config.yaml
n_mels: 64
conditioning: "class"
cond_dim: 256
pixel_unshuffle: 2
residual_init: "zero_last"
Rows from block 6 of a small class-conditioned spectrogram diffusion model, named by matrix and row number. Rows with one number belong to one channel. Each number is 128 + 24 x the weight over its row's rms, rounded and kept within 0 to 255. All counts start at 0. After the name is the row's rms in percent of the matrix's.
After each channel's rows are labels from the 100 clips, of 14976 (inputs lightly noised), where the channel reaches its highest value: "band" is the frequency band that holds the peak. Only what is clearly more common there than usual is listed. The data: struck, bounced, scraped and rolled objects made by modal synthesis.
# convs0: first 3x3 conv (model.decb.0.0.convs.0.weight, 64x128x3x3, standardized in use, each kernel summed), inputs 0-127
# convs1: second 3x3 conv (model.decb.0.0.convs.1.weight, 64x64x3x3, standardized in use, transposed, each kernel summed), outputs 0-63

convs0.46 115 [144 133 152 140 131 148 125 116 187 150  63 128 149 148 170 171 100 175 104 128  79  81 127 154 101 147 169  49 141 164 146 180 126 105  89  95 114 174 128 108 156  94 118 108 145 130 115 136 133 147 119 138 136  94 149  62 120 164  67  56 124 122 142 165 138 104 139 102 120 136 141 150 119 127 113 132 109 151 122 135 128 155 128 115 126 118 116 139 111 123 109 119 127 125 128 149 139 114 128 141 127 130 140 139 117 132 119 139 117 123 122 139 119 113 118 115 137 132 150 119 140 128 117 137 148 118 141 147]
convs1.46 112 [172 113 140  85 123 134 186 155  95 125 123 156 118 123 135 140 100 106 132 139 143 135 120 119 118 142 109 154 156 138 139 178  90 132 158 153 120  90 141 115 124 132 166 111 123 128 110 152 124 130 111 131 151 146 164 145 160 114 145 164  96 198 147 146]
band: 2000 to 4000 Hz

convs0.9 101 [118 134  95 138 195 108 155 129 117 148 126  95 139 135 165 145 114 145  97 121 130 151 151 108 142 105 146 157  78 119 173 122 162 143  88 121 168  74 123 130 136  68 145  88 119 125 166 119 176 123 167 127 130 113 178 125  82 128 143  95 116 160 102 148 125 114 133 104 136 121 116 130 104 111  80 153 129 152 123 151 156 137 124 134 180 103 119 153 134 119 132 137 116 148 135 124 133 126 121 118  90 137 153 122 117 151 155 129  46 128 128  96 112 135 130 141 148 136 132 106  95 131 142 135 134 110 122 113]
convs1.9 086 [146 105 155 105 116 125 111 165 108 107  92 139 159 100 112 162  83 121 113  84 120 126 138 135  92 152 118 128 130 150 142 147  89 136 117 140  92 124 147 155  89  84  98 104 129 180 118 146 140 169 101 125 143 151 142 155 102  91 138 128 133 146 157 144]
band: 1000 to 2000 Hz

convs0.52 077 [125 142 120 133 120 108 136 148 160 151 167 146 154 149 164 108  93 173  58 133 163 157 125 146 105  77 131 123 108  86 147 133 131 137 128 176 114 143 105 153 105 169 127 136 113 147 156  84  74 102  88 144 109 107  73  74 152 164 149 191 127  78 163 133 146 115 141 141 100 165 123 109  89 137 133 129 145 126 148 145 128 132 123 139 131 128  94 105 139 149 107 148 113  90 145 112 136  97 145 109 126  87 112 152 128 121 129 110 145 145 144 144 112 140 122 136 139 144 129 126 118 123 121 120 142 126 118 122]
convs1.52 093 [169 177 137  90 116 110 156  97  77  82 131 143 117 141 148 130 123 141  85 125 113 160 141 131 118 119 156 129 120 146 131 140  86 114 110 126 122 114 118 150 104 107 150 124 123 132 109 132 145 117 123 148 150 165 161 169 150  81 157 158  83 164 138 143]
band: 2000 to 4000 Hz

convs0.61 091 [127  92 138 122 192 153 150 132 142 168  94 117 147  92 168 177  81 172 154  94 139  78 158 194 155 124 186 131  98 133 123 147  89 107 107 147  86 125 121 154 161 104 107  91 138  68 145 137 154 110  96 136 142  80 194 119 117 124 156 134 121 121 103 123 121 111 134 123 129 123 127 136 117 105 122 161 126 109 144 131 143 117 117 146 117 104 145 130 116 117 126 124 135 139 139 119 120 139 139 132 114 116 114 144 125 140 147 128  76 113 126 114 111 132 103  91 155 146 158 109 140 113 123 114 128 122 136 142]
convs1.61 094 [151  92 110 157 124 142 121 175 148 132 133 150  98  59 112  64 120 104 155 106 124 133 139 135 102 116 128 128 125 109 130 110 162 102 121 118 130 120  94  95 130 145 114 151 124 139 136  74 124 152 124 107 124 143 107 115  63 106 110 160 138 115 146 136]
band: 2000 to 4000 Hz

convs0.43 115 [ 71  75 101 105  98 119 107 126  38  91 124  64 128  70 166 125  93 145  98 106 137 118 107 112 166 158 141 134 175  89 120 107 169 134 142 121 139 130 175 186 124 178 146 157 175 155 138 132 186  96 132 104 123 158 134 148  99 100 116 159 189 146  97 128 126 133 128 145 122 127 124 110 131 145 138 120 152 129 117 121 139 117 128 138 119 134 136 121 124 142 143 128 144 130 131 130 133 105 117 135  94 121 131 124 119 120 143 134 142 129 122 113 130 129 145 143 140 130 126 138 128 119 141 133 136 130 119 119]
convs1.43 117 [106 136  99 112  99 141 146 140 119 123 115 150 115 123 158 167  94 150  91 141 128 129  87 140 157  92 152 145 119 101 106 147  85 117 157 123 160 107 144 150  93 127 152 120 155 118  94  94 152 125 147 137 131 116 193 120 158 163  88 110 136 134 154 109]
band: 1000 to 2000 Hz

convs0.47 124 [103 100 102 103 140 120 139 121  81 108 104  67 111  92 129 109 128 133 147 139 183 141 122 167 187 101 116 186 144  72 155 128 183 159 171 153 142 133 157 159  80 165 151 157 144 152 142 173 175  77 190 116  79 118  65 164  83  84 150 176 141 112 132 116 121 125 129 120 130 126 122 130 122 130 111 130 115 132 127 126 134 116 139 140 124 122 119 123 136 125 117 111 129 127 130 125 137 133 125 130 124 120 121 130 113 129 121 136 110 119 132 139 108 112 117 128 114 120 131 132 130 137 124 119 131 117 126 135]
convs1.47 166 [137 122 142 154 123 189 120 133 131 132 104 117 100 137 154  84 122 130 107 157 142 101  95  97 187 109 116 122 159  94 123 158 142 148 152 143 169 122 155 143 135 132 131 137 114 128 147 102 122 124 143 131 102 131 123 106 130 151 100 109 205  99 145 156]
band: 0 to 250 Hz

convs0.31 103 [125 162 118 177 139 122 152 130 100 134  56 136 137 118 134 130 122 124  64 125 143  99 122 109 106 124  66  44 120 130 153 209 137 126 150 156 119 149 126 108 104 128 165 177 106 104 120 153 111 144 160 144 185 127 117 104 138 142 121  43  81  89 164 128 144 130 137 111 144 132 125 143 147 123 127 110 128 121 135 138 126 119 147 125 124 150 151 157 135 135 124 120 144 104 126 115 119 140 160 121 119 117 117 117 152 130 115 127 132 119 138 117 127 151 121 167 140 133 141 140 108 112 116 134 144 124 118 126]
convs1.31 095 [156 123 106 133 100 103 128  99 179 162 126  64 129 127 127 170 148 121 138 187 126 117 112  75 104 134 126  93 144 131 126 123 138 165 110 127 119 120 141 122 148 164 127 132  97 117 151 118 128 147 123 133 143 141 135 182  75 158 137 139 121 160 124 119]
band: 1000 to 2000 Hz

convs0.5 087 [154  79 173 158 150 145 111 212 162 136 117  72 122 165 151 107  96 185 127 125 141  95 138 140  96 161 143 123  99 111 170 189 112 114 118 117 165 122 149 134 154 146 139 152  73 135 136 139 105 109 119  76 150  73  96  91 117 143 100 102  46 112 126 119 146  96 113 127  91 152 122 125 129 138 125 135 124 138 108 111 125 134 158 121 146 141 133  99 127 131 125 102 133 117 130 124 121 143 131 131 129 127 116 110 110 138 129 130 141 135 146 140 138 150 132 128 121 140 105 131 130 158 131 134 136 132 128 141]
convs1.5 093 [171 134 146 109  99 102 144 116  94 108 115 134 129  76  99 121  81 119 161 134 108 145 110 117 120 129 144  88 140 139 136 160 119 130 183 144 117 125  91  90 115 140 151 125 116  98 120 119 134 118 135  81 157  93 152 127 148 160 108 136  88 174 136 114]
band: 2000 to 4000 Hz

convs0.32 098 [104 103 106  91 154 136 159 121 127 122 115 138 110 132 168 154 122 170 130 136 121 140 167 185 195 152 129 132  80 158  74 144 123 104 146 111 110 134 154 136 125 136 127  94 109  99 136 157 163 138 190 109 132  88 148 159  96 161 167 101 107 107  65  75 112 109 128 135 128 135  85 115 143  92  98 163 153 131 150 131 142 131 131 153 148 127 135 116 141 134  82 148 127 137 122 101 131 109 137 146 135 124 110 113 128 140 148 114  84 129 138 130 106 124 121 114 136 100 124  86 131 140 141 124 135 160 127 139]
convs1.32 106 [113 102 145 115 115 134 136 175 129 141 140 149  55 142 122  97 142 132  97 133 106 112 143 160 116 131 133 165 153 101 144 115 152 106 130 164 182  83 166 107 163 192 126 126 118 111 108 129 121 102 131 139 138 145 117 135 129 124 166 142 114 140 107 123]
band: 4000 to 8000 Hz

convs0.57 090 [187 143 121 132 172 167  95 115 103 139 146 127 118  99 143  15 118 129 141  93 172 146 115  59 158 124 148 177  95 140 108 110 146 143 122 118 134  97 165 137 103 117 154 131 131 121 157 160 137 136 115 122 114 179 110  97 141 114 138 143 108  83  68 150 135 118 156 147 129 120 123 130 149 136 109 136 140 138 145 119 128 118 116 121 171 121 126 102 143 110 115 107 110 143 157 102 125 114 168 133 117 128 130 111 122 143 140 134  77 124 130 121 131 108 138 127 154 105 146 133 145 141 129 148 134 124 110 132]
convs1.57 103 [142 151 154 143 117 135 123  91 132 122 158 104 153 139 134 163 163 126 108 149 150 102 123 111 165 135 137 138  90 145 145 124 123 125 143  97 158 115 202 108 135 165 139 150 144 101 154 141 124 117 127 149 101 118 119  85 153 133 130 146 155  90 126  61]
band: 0 to 250 Hz

convs0.6 091 [205 148 124  54 128 117 159 140 150 148 105 137 107 119  90 122 138 186 136 135 193 140 110 166 107  14 105 126 140 134 164 110 133  90 155 147 118 171 100 155 133 108 139 150 135 160 107 132 110 113 111 118 165 131 169 135  89 110 123 105 122 189 100 136 120 116 118 122 111 134 132  98 118 136 131 147 141 134 139 142  95 134 134 110 154 135 126 125 104 139 145 117 137 120 119 115 138 108 133 124 120 135 132 131 130  96 121 123 146 134 140  94 131 118 107 129 135 128 110 117 129 132 140 134 119 131 101 148]
convs1.6 094 [122 151 125  93 121 110  72 132 126 113  90  97 105 119 138 158 183 156 158 132 135 136 114 152 104 140 143 129 126 158 110  61 155 123  94 139 104 153 136 102 128 134  92 173 119 151 140 104 132 124 134 152  86 112 141  93 141 106 113 143 102 106 123 130]
band: 0 to 250 Hz

convs0.37 092 [132 124 149 144 117  93  97  79 123 134 133 153 102 149 146  82 126 122  30 140 123  93 128 147 150 182  72 129 135 120 131 196 116 120 173 130 146 160  86 157  96 190 117 140 122 163 163 117 111 110 158 150 114 139 131 133 181 190 138 141  76 113 208 131 129 124 112  98 134 107 121 131 128 117 129 127 131 134 129 128 135 125 136 121 136 108 108 116 134 155 121 123 117 117 124 123 123 117 142 141 129 118  98 126 127 122 130 109 123 134 114 115 130 135 131 126 129 134 142  93 125 129 131 127 107 126 128 140]
convs1.37 086 [123 161 117 145 139 120 104  87  43 118 152  94 113 124 131 120  87 120 122 126 167 165 109 133 139 118  90 137 100 118 166 148 128 139 158  88 110 119 122 125 126  79 154 127 119 117 112 113 121 132 114 148 155 132 119 126 162  98 139 117 114 160 154  89]
band: 1000 to 2000 Hz

convs0.30 098 [159 145 109 143 151 129 142 173 160 149 113 151  96 139 156  72 147 104 130 121 149  75 129 151 127 112  87 171 153 150 155  75 107 164 195  80 109 131 134 125  95  84  99 130 102 137 158 179  91 130 144 115 104 111 128 103 100 140 125 106 105 111 160 170 140 146 125  93 142 131 106 147 129 124 114 173 111 155 136 129 120 147 134 128  93 127 123 129  75 155 146 116 108 103 134 133 126 142 101 128 151 118 100 100 134 126 151 118 139 134 164 107 151 141 128  99 129 124 149 118 135 148 152 102 141 104 127 142]
convs1.30 087 [108 118 135  63 110 110 130 145  76 138 146 118 125 108 126 173 158 153 130 146 131 101 126 151 141  91 119 121 111 115 107 105 116 108 114 124 106 125 156 128  87 112 142 134 116  83 146  75 101 107 146 111 111 156 138 138 171 149 104 169 121 137 124 176]
band: 2000 to 4000 Hz

convs0.26 100 [178 137 113  76 104 111 139 154 116 116 139 124 135 156 132 104 134 179 165  91 122 137  76  90 121  90 135 151 134 115 115 116 123 141 140 182 100  66 129 126 203 106 128 128 149  94  99  99 111 122  55 101 164 160 161 106 144 163 133 169 194 152 150 131 116 130 139 118 124 143 156 142 109 162 126 136 149 148 134 106 119 135 137 125 125 135 106 130 113 133 117 145 123 122 131 161 114 113 105 114 107 133 116 132  91 115 112 155 130 125 136 157  89 124 109 103 118 109 139 147 135 149 136 124 124 120 135 126]
convs1.26 108 [175 165 162 116 117 127 127 118 146 130 161 126 155 121 108 114  69  95 164 144 127 124 143  94  92 116 113 123 141 116 165 113 145 160 138 145  69 122 116 157 125 134 107  92 146 122 145 104 140 120 140 110 174 138 119 148  94 114 165 132 151  96 105 106]
band: 500 to 1000 Hz

convs0.51 101 [143 118  82 117 176 134 161 146 120 154  89 146 151 144 138 119 129 161 170 123 139 118 115 144 163 154 135 133 115 135 153 132 193 101 161 159 136 132 118 214  99 137 129 125 143 119 155 198 100  94 102  86  72 119 169 138 104 146  80 128  86 131 128 119 140 114 133 126 118 123 107 134 141 136  89 139 122 136 148 119 111 125 155 112 152 125 118 114 112 123  91 129 114 103 143 117 141 117 163 129 110 127 107 147 111 125 138 151  90 124 122 132 107 125 128 113 161 105 115  82 129 141  83 127 149 100 126 118]
convs1.51 104 [ 68 129 128 109 129 133 149 119 133 139 112 141 108 158 145 136 137 139 121 134 127 108 158 129 131 132 121 105 147 141 177 127  88 109 121 124  96 156 120 115 103  89 134  83 107 112 114 152 133  97 112 129 113 148 139 190 171 130 152 152  92 140 144 197]
band: 1000 to 2000 Hz

convs0.3 105 [116  68 114 155 134  99 119 133  76 101 157  85 103  96 143 116 122 114  90 151 170 120 184 156 170 190 125 115 153 103 108 108 144 174 155 118 139 159 116 128  57 169 132  95 115 144 143 152 147 133 195 180 120  94  66 133 162  86 148 120 110 156 122 124 133 118 154 144 129 140 110 134 124 127 114 129 100 106 118 146 123 124 135 115 114 134 107 129 116 125 117  78 115 117 110 132 127 132 138 139 136 131 114 153 136 119 128 134 103 147 134 156 128 130 126 117 128 149 142 134 150 115 115 115 149 142 121 122]
convs1.3 135 [136  75 110 127 158 154 133 156 101 105 157 123 147 152  56 144 110 131 172 147 125 158 118 113 118 134 131 101 132  80 141 117 152 139 145 133 111 127  94 101 173 109 122 131 124 117 102 104 124 130 134 123 110 137 109  80  95 138 156  95 160 103 116 109]
band: 4000 to 8000 Hz

convs0.34 101 [149 127 140 143 149 190 147 138 149  98 118 191 141 144 127 144 138 150 126 136 125  62 127 113 122 128 127 125 123 114 114 189 111 179 136 127  63 128 104  97 151 145 110 118 122 107 167 127 116  72 101 184 120 135 164  16 137 142 108 175  68  72 155  81 149 138 141 132 126 130 118 114 124 135 140 147 120 120 122 140 144 132 147 133 116 124 128 126 137 134 145 139 122 124 113 106 112 122 115 115 139 121 125 114 127 124 128  99 138 140 128 141 142 140 142 121 131 131 123 128 136 130 120 129 120 129 126 128]
convs1.34 106 [119 106 123 160 135 163  85 111 177 126 114 144 134 138 118 125 150 145 112 107 122  95 146 125 190 114 156 170 105  97 141 114 146 152 135 143 141 173 125 142 142 136 143 103 134 161 156  96 129 107 149 106 116 139  99 118  96 128 128 139 158  69  92 108]
band: 250 to 500 Hz

convs0.39 098 [104 130 120 106 117 147 120 151  61 141 112 154 156 128 147 129  66 134  71 166 119 101 102 118 139 153  99 123 162 142 151 200 100 150 140 149 114 156 139 187 138 138  92 140 120 155 178 195 121 140 164 163 112 138 138  43 122 112 116 104 108  90 140  74 138 107 137 131 119 117 137 131 132 151 107 154 115 121 115 143 107 104 123 117 121 142 113  97  97 129 119 130 131 134 144 141 124 118 147 128 105 133 136 127 112 135 102 117 150 116 109 145 133 126 146 122 132 117 135 122 121 130 135 147 147 120 143 165]
convs1.39 070 [151  86 170  75 100 132 131 100 164 147 143  91 144 132  91 141 129  86 125 109 128 159 125 107 137 142  83 143 157 130 108 110 125 129 126 101 122  82 132 138 117 144 134 165 148  95  98 111 120 139 100 122 134  77 113  82 114 125 119 112 151 140 104 153]
band: 1000 to 2000 Hz

convs0.36 101 [136  75 178 121  97 102 162 138 112 119 131 115 134  84 107  77 137 107 105 143 175 139 114  87 153 169  97 129 141 172 160  95 132 116 157 150 173 111 153 182 118 161 142 148 165 131 182 135  71 119 154 137  99 130 110  92 160 121  60 103  92 158 150 116 128 111 134 142 121 127 140 114 129 130 127 144 134 117 130 121 100 132 142 106 160 116 119 143 138 140  98 125 129 139 151 141 120 141 128 127 117 115 122 149 145 146 153 146 131 146 133 146 127 132  94 103 118  83 114 124 112 134 106  93 156  95 128 137]
convs1.36 082 [130 116 127 156  97 142 149 177 142 133 100 129 155 139 151 114 154 168 121  87  98 122 136 129 124 140 104 115 161 138 114 130  86 117 114 122 171 154 146 150 121  85  95 158 126  97 100 139 123 145  94  90 117 168 157 133 134 153  88 110 138 125  88  96]
band: 500 to 1000 Hz

convs0.53 099 [133 114 125 115 187 121 110 122  98 115 136 179 105  96 122 108 111 173  56 133 154 104 173 120 138 116 113 165 106 148 116 123 129 179 139 122 121  94 139 141  84  77 180 156 135 104 134 152 126 120 195 132 129 172 151 144 116 131 170 135 111  97 105  95 168 130 119 124 109 127 128 121 137 107  80 154 134 127 142 123 133 147 114  95 158 109 125 118 149 134 107 128 114 158 126 100 139 101 134 138 113 103 153 124 110 134 149 141  74 121 125 119 131 136 121 117 168 110 112 119 124 170 108 147 137 157 135 121]
convs1.53 128 [119 120 134 124 118 122 134 127 116 135 149 125  97 133 162 116 142 172  93 155 146  97 131 146 113 152 123 180 119 102 118 130 134 126 121 108 195  76 133 132 149 164 140 126  91 143 125 116  73 123 122 164 131 159 174 126 153  99 167 122 118 139  94 108]
band: 4000 to 8000 Hz

convs0.50 091 [130 153  75 163 122 134 125 131  69 117 229 124  93 176 116 102 158 148  85  79 154 131 128  86 134  76 114 154 183 138 115 119 139 155 151 160 124 136 124 123 110 132 114 166 108 149 127 161  96  91 167 154 148 131  94 104 140 107 142 177 164 120 176 126 146 142 152 126 113 135  98 136 133 120 107 134 127 124 145 124 149 104 121 114 130 128 137 103 136 114 112  98 134 143 137 120 147  88 130 151 142 124  90 115  99 149 125 125 105 146 121 154 111 125 126 116 116 123 117 106 117 133 113 133 130 129 138 115]
convs1.50 077 [151 136 125 180 162 153 148 127 134 104 119 129 159 129 120 124 171 144  98 146 110 116 165 119 180 140  85 113 154 135 101 123 110 137 121 119 121 114 144 151 109  75 141 126 124 142 145 155 144 105  69 163 124 109 155 116 108 123 181 103 117  99 148 131]
band: 2000 to 4000 Hz

convs0.28 096 [138 108 143 137 128 140 113 152  83 139 119 135 105 109 105 144 114 134  68 103 132 177 101  73  88 132 138  63 113 122 156 230 173 131 123 129  91 132 142 149  96 135 115 121 120 149 175 141 134 128 153 165 157 110  94 109 162 132 108  42 137 124 133 100 127 133 164 168 132 125 112 121 141 132 143 120 110 104 124 139 141 108 129 128 163 134 115  96 150 139 142 135 143 117 136 155 134 117 158 131 142 111 109 147 155 137 141 120 119 125 123 146 149 133 148 119 122 117 102 135 118 120 103 145 101 135 124 116]
convs1.28 090 [129 124 140 131 170  81 169 143 172 144  98 103 128 100 163 127 110 123 164 142 155 131  82 136  93 150 140 108 124 128 140 121 124 145 117 122 147 105 127  91 134 162 159 181 138 136 127 133 138  94 127  94 148 142 143 145 133  66 119  96 143 162 134 113]
band: 1000 to 2000 Hz; 500 to 1000 Hz

convs0.59 098 [135 105 171 141 160 153 142  98  90 114 158 144 133 140 153 149 145 129 167  71  87 129 128 173 167 176 141 172 157 144  57  85 135 113  68 130 131  88 123 102 158  64 140 100 131 127 123  99 124 161 111  95 119 103 154 134  64 125 122 125 160 134  97 101 144 146 138 136 136 124 105 127 144 137  93 120 139 137 158 111 133 147 119 112 159 152 123 107 126 140  99 115 132 126 146 109 122 137 138 146 101 112 159 126 132 121 144 132  87 150 129 129 141 142 140 142 152 129 117 135 127 148 108 114 144 112 147 108]
convs1.59 093 [ 94 131 132 159 159 150 121 105 149 146 109 120 115 102 137 108 131 112 126 167 156 124 126 113 158 140 139 119 118 168 126 156 166 135 122  84 188 125  98  67 159 125 143 115 112 118 173 142 118  82 141 129  90  97 101 131 119 131 149 140 127 113  91 145]
band: 500 to 1000 Hz

convs0.0 102 [ 96  82 139 179 124 149 133 106 119 134  88 110 157 147 158 116 141  93 176 161 113 134 162 134 164 229 107 134 122 171  85 144 156 112  93  78 121 132 159 121 139 128 137 126 109  96 148 134 171 135 103  91 124 149 131 113 149 146  59  88  75 101  87  99  99 129 126 120 133 113 121 120 131 131 130 135 104 121 146 134 131 113 141 106 153 125 118 138 127 138 130 144  95 114 114 124 130 144 129 140 173 146 129 130 175 145 151 141 118 142 127 134 145 128 120 107 129 146 123 135 136 112 112 125 136 140 118 108]
convs1.0 111 [146 137 126  89 154 109 165 124 104 134  91 147 122 112 142 126 110 131 145 126 126 198 131 139 147 125 134 135 159 140 120 200  85 102 148 153 115 107 115 126 136 147 159  89 139 128 103 146 142 147 124 153 180 110 155 159 121 151 111 130 126 171 112 129]
band: 1000 to 2000 Hz

convs0.11 109 [110 159 141 144  56 136 145 178 146 142 115 108 107  91 113 172 129  92 147 132  90 125  88 134 120 100 155 107 116 180 155 132 125 108 135  78 119 116 137 170 173 119 131 132 167 126 142 101 131 127 122 129 131  97 213 102 139 128  67 110 118 181 171 129 139 117 152 163 130 126 113 131 111 134  99 129 112 149 123 131 135 157 146 102 149 125 118 136 134 109 112 120 103 105 106 136 143 133 127 106 137 112 131 122 121 140 121 141 101 169 161 154 112 146 140 123 137  86 128 131 130 128 150 114 139  83 121 103]
convs1.11 099 [ 97  91 158 131 112 117 110 167 153 127  76 151 168 130 150 151 149 132 139  74  77 117 138 149 134 172 167  86  99 130 135 125 123 109  94 119 125 134 131 138  96 107  97 134 129 137 139 164 158 160 104 123 115 157 131 140 148 119  96 133 124 113 112 152]
band: 1000 to 2000 Hz

convs0.16 076 [114 112  61 141 118 134 149 113 130 137 115  66 160 138 110 138 131 155 120  81 102 125 125  88  87 157 101 105 137 121 134 127 114 131 148 121 137 114 143 115 193 194 142 165 132 137 157 144 122 156 106 134 123 108  90 101 127 118  88  99  97 134 152  81 176 146 169 100 111 186 104 138 141 147 113 119 151  83 134 152 154 136 164 116 115 130 102 141 135 124 126 123 152 140 132 119 146 109 149 106 136 133 108 132 110 118 109 161 116 112 123 155 143 145  84 123  89 145 129 118 142 167 146 141 142 126 145 110]
convs1.16 087 [143 162 105 123  82 117 162 137 108 133  97 175  97 153 120 155  90 148 114 140 132 174 126 158 105  99 123 175 117 163 123 128 110 132 151 139 157 101 144 136  91 126 123 148 119 117 103 120 138 154 134 152 167 157 159 160 116 140 107  77 110 137 115 136]
band: 250 to 500 Hz

convs0.38 096 [127 129 123  96 102  93 141 127 122 105 121 127 130 145 116 128 138 114 150  89  66 176  78  85 137 149 145  68 124 134 141 138 175  59  72 125 142  76 148  99 174  63 131 141 118 125 118 127 137 141 101 104 127 108 177 156 137 129 112 115  90 125 129 113 145 123 148 131 125 131  99 141 152 140  99 133 154 137 129 162 151 120 136 117 155 133 161 134 144 140 181 159 144 102 140 154 109 142 127 127 148 127 113 131 149 165 156 127 120 137 137 148 122 133 159 145 124 102 152 117 133 105 139 155 122  97 109 117]
convs1.38 093 [124 130 132 126 132 139 148 140 173 101 170 119 150  92  91 108 130 102 145 116 141 138 151 117 112 141  98 112 130 102 127 153 134 105 112 148  85 153 120 126 152 175  98 113 160 119 135 161 120 103 168 174 145 101 112  85 137 135  85 140 118  74 113 117]
band: 0 to 250 Hz

convs0.42 096 [105 125 107 127 226  97 170 110 115 125 110 131 158 160 137 138 127 135 147 146  94 113 137 114 131 126 139 120 144 147 115  91 130 125 120  98 151  88 135  76 123  97 103 167 136 130  73 150 172 132 155 100 109 158 134 125  67 154 145  93 136 166  82  98 101 129 102 102 139 115 144 115 162 115  99 120 139 118 123 117 151 106 114  84 123 134 130 153 148 143 129 157 143 174 152 126 111 137 115 153 123 157 112 109 133 138 133 123 113 114  97 112 142 115 142 155 105 111 143 111 136 154 153 171 126 127 163 143]
convs1.42 084 [171 101 136 125 126 123 106 152 127 116 104 146 145 137 124 145 103 123 129  96  98 153 121 117  95 164 178 106 121 145 118 133 111  97 105 108  98 156 115 134 133  83 107 114 146 169 138 142 145 158  94  71 132 161 128 128  96 125  70  90 134 130 149 137]
band: 1000 to 2000 Hz

convs0.8 096 [149 127 159 188 119 100  64 117  99 112 115 155 101  82 183 120 137 183 137 142 180 112 181 127 127 157 171  94 147 138 131  91 102 121 113 121 111 106  86  91 124 113  91 106 100 130 100  89 151 160 107 151 121 203 123  80 122 142 119 120 137  88 113 157  92 142 131 128 147 127 128 124 121 120 148 133 146 102 121 144 151 180 132 148 128 112 147 145 134 121 121 139 156 153 108 114 121 141 112 141 136 116 129 115 130 145 121 122 149 130  90 130 131 118 160 138 145 117 126 142 121 107 109 145 120 129 144 118]
convs1.8 111 [114 136 103 115 152 116  81  89 141 114 122 157 162 152 112 105  90  76 144 139 148 141 147 102 138 121 115 104 102 145 165 129 130 183 145 122 105  95  96 121 139 174 126 103 137  74 132 126 137 136 121 128 120  97  90 133 160  88 112 142 127 118 126 154]
band: 2000 to 4000 Hz

convs0.22 081 [119 141 140 150 101 109  75 188 135  78 108 145 135 104 108 120 114  99  99 149 114 117 117 128 129 149 187 162  66  91 123 181 106 148 157 108 169 130 175 115 108  73  97 180 101 188 151 144 128 124 135 119 173 125 108  93 138  90 153 132 126 117 158 132 126 147 140 129 134 160 133 160 137 108 130 115 123 150 136 150 113 111 191 146 134 125 148 104 128  86 134 145 131 113 135 133 110 113 148 115 133 126 132  95 129 112 132 124 106 107 118 130 142 102 149 118 147 127 136 124 122  99 123 145 114 117 113 136]
convs1.22 082 [ 85 121 112 166 193 134 123 144 131 136 127 118 131 167 129 126 129 159 146  88  59 100 115  93 112 103 173 114 131 133 114 116 134 117 112 123 126 124 139 146 164 115 131 130 123 155 122 165  94 134 141 117  94  91 160  80 121 103 149 149 134 122 124 118]
band: 250 to 500 Hz

convs0.54 128 [136 126 119 102 132 156  78  89 108 121 136 164 129 151 143  86 134 144 101 128 126 126 157 137 145 150  64 156 149  87  91 140 128 175 133 151 125 133 118  77 101 139 155 146  92 151 157 157  83 132 132 136 156 151  87 137 133  99 163 149 128  30 107 125 114 144  95 138 134 123 131 101 142 117 174 110 127  91 129 116 131 103 133 193 115 119 122 123 133 122 122 124 132 149 134 107 107 111 135 142 135 132 136 118 128 109 119 121 175 126 119 115 147 126 128 142 115 160 109 173 130 150 126 119 123 163 146 150]
convs1.54 105 [151  90 161 112  98 115 132 189 140 134  86 122 138 130 161 125 125 144 141  95 118 113 164 170  93 137 125 119 155 151 124 142  95 110  83 177 109 148 131 123 111 125 113 118 137 143 144 153 137 155 102 122 137 187 158 159  98 143 109 116 104 133 133 123]
band: 2000 to 4000 Hz